python train.py --encoder_arch="poolformer" --model="image VQ-VAE" --dataset="larger renderings of crowded toy scenes" --train_examples=90422 --image_size=48 --crop_scale_min=1 --horizontal_flip=false --rotation_deg=10 --color_jitter=0.2 --bottleneck="vq" --downsampling_factor=8 --encoder_norm="layernorm" --encoder_norm_position="pre" --encoder_activation="squared_relu" --encoder_mlp_ratio=2 --encoder_parallel_block=false --encoder_inner_norm=false --encoder_drop_path=0.15 --encoder_patch_size=[2, 2] --encoder_depths=[3, 6, 3] --encoder_widths=[96, 192, 384] --loss="mse" --latent_channels=8 --decoder_norm="instancenorm" --decoder_activation="leaky_relu" --decoder_widths=[64, 128, 128, 128] --decoder_blocks_per_level=1 --decoder_block="basic" --decoder_attention=false --decoder_upsampling="transposed_conv" --codebook_size=512 --init="orthogonal" --residual_init="zero_last" --optimizer="soap" --beta2=0.95 --learning_rate=0.0015 --beta1=0.95 --shampoo_beta=0.95 --eps=1e-08 --precondition_frequency=25 --max_precond_dim=1024 --one_sided=false --adamw_lr_other_params=0.0025 --max_grad_norm=0.5 --ema_decay=0.995 --max_steps=26500 --batch_size=128 --epochs=37.5 --lr_schedule="step" --warmup_steps=5300 --weight_decay=0.0 --adamw_weight_decay_other_params=0.05
Rows from block 0 of the decoder of a small image VQ-VAE, named by matrix and row number. Rows with one number belong to one channel. Each number is 500 + 50 x the weight over its row's rms, rounded and kept within 0 to 999. All counts start at 0. Numbers have three digits each. After the name is the row's rms in percent of the matrix's.
After each channel's rows are labels from the 100 images, of 14976, where the channel reaches its highest value: "colour at peak" is the nearest of a few named colours to the mean colour under the peak. Only what is clearly more common there than usual is listed. The data: larger renderings of crowded toy scenes. In brackets: how many of the 100, against the usual share in percent.
# convs0: first 3x3 conv (decoder.mid.0.convs.0.weight, 128x128x3x3, each kernel summed), inputs 0-63
# convs1: second 3x3 conv (decoder.mid.0.convs.1.weight, 128x128x3x3, transposed, each kernel summed), outputs 0-63

convs0.38 096:481476506569495543528487504492455454494525462542528495510490590507476548470526583575459513499572492501516421374460517528459497465526436410525529565461504462523405453387531524586449585530596555
convs1.38 094:536447518468485513488522485399554485497462464526444552611484491533542626555505536435436453574453463463550557429418506488578448557466538511470581576525490465612505556467391587492507508518561522
colour at peak: black (38 vs 10.6)

convs0.65 084:445410431507506461553443506540588418476534505493571483444470568509523495443601514519477501493539450524445477504462463488493569530479509509581618571535549524461445578500511478460480501490432513
convs1.65 097:455443422444465541567510480495457540551556502417558462480448471510569490467458487472461526413493511415507558522428450573502446431552446472458600543495519552486526596547455527545443544472515560
colour at peak: black (28 vs 10.6)

convs0.6 087:434433477480452469492449430480495552538452450526467462453555562489457469518427510580483486417458468587452518414508456468476513497473481502428458475368492370517593497477468554496522470456425521
convs1.6 108:507619689541494508392581515580533524543539520519496423500514554500519569536528505505447467549615483451556532551502574516463469548522539472533528465467477560509555488504480522417500473573543510
colour at peak: pink (29 vs 5.9)

convs0.48 087:475465467494432441396431438458553442467501497555465461489557496481492404497462443446513459480480525523433537469486453472513460530443496522406552428420437501575443411436518478432531475429481515
convs1.48 090:513440517508482527550516577574436526565508517420535515536401549560546509522413479430394548481512526557569472518568557585532423450478523454532459473553451473600475513519456560506413492480451576
colour at peak: pink (27 vs 5.9)

convs0.9 083:546586543404414479459490551565457478453446481419466538482434446467492456592588474388508487458516615524495536570406514506500532443532483564541528490492513574472474495504486524637567473513464420
convs1.9 091:547419442480551534487562547637539575434564501551460434423485474590480478434483498479528528417356419457535563420435482557392491575467485534571496513435504513527493517453608446567509538444486552
colour at peak: brown (69 vs 34.2)

convs0.43 102:508519379486462564427544489478535396529521506438462466498588433532554476402374502507612527531514483519506474475507486477489489528557495449515517580490517458513482536498456556503480454474482518
convs1.43 094:428477456453490515544515473492442467436514478473494510510577462477514552455565550405491506394593553438509612398544321574526508501553512477533485480487577498420424582501501446462425569459459550
colour at peak: brown (66 vs 34.2)

convs0.25 092:589467602499465553443487439561528509443521456506486506492350525464521501491369455541474422410498458486511498494471539467548432490462461670536484490454477466450501456545512539550565415504527471
convs1.25 110:519416372426476425532478474590546565464528499475463458503436431480485477456574442479465508506492484427450567508556349546480495525505435386487569454447516548542509534545492466466473442420506481
colour at peak: brown (65 vs 34.2)

convs0.97 110:534443440551465445538445447553489517504492547542572487426556507425476431479525429443547533477448493512467505611360507516460552466466477486458563402421483547445491528494452483487487451525432507
convs1.97 085:568502540505579521503432587532476502500468415494495519505517544601562441525459395472500596482534462564580392535431438593522524444530467524525475593555476473387520438511479489530491460478551455
colour at peak: black (27 vs 10.6)

convs0.115 104:475431485451479553605524578490593443448442490496506577517515556520496522507543466520433414511487536497470488561512410515505530496552514506469513543592559523491507534474555513513533554528442603
convs1.115 070:538511561548591501493486469568496546536540501517519448550549455488518537453433474541431431530435488472559520501550580479518464582384444506483463503474566485416626391436482556536520472473542491
colour at peak: green (28 vs 7.9)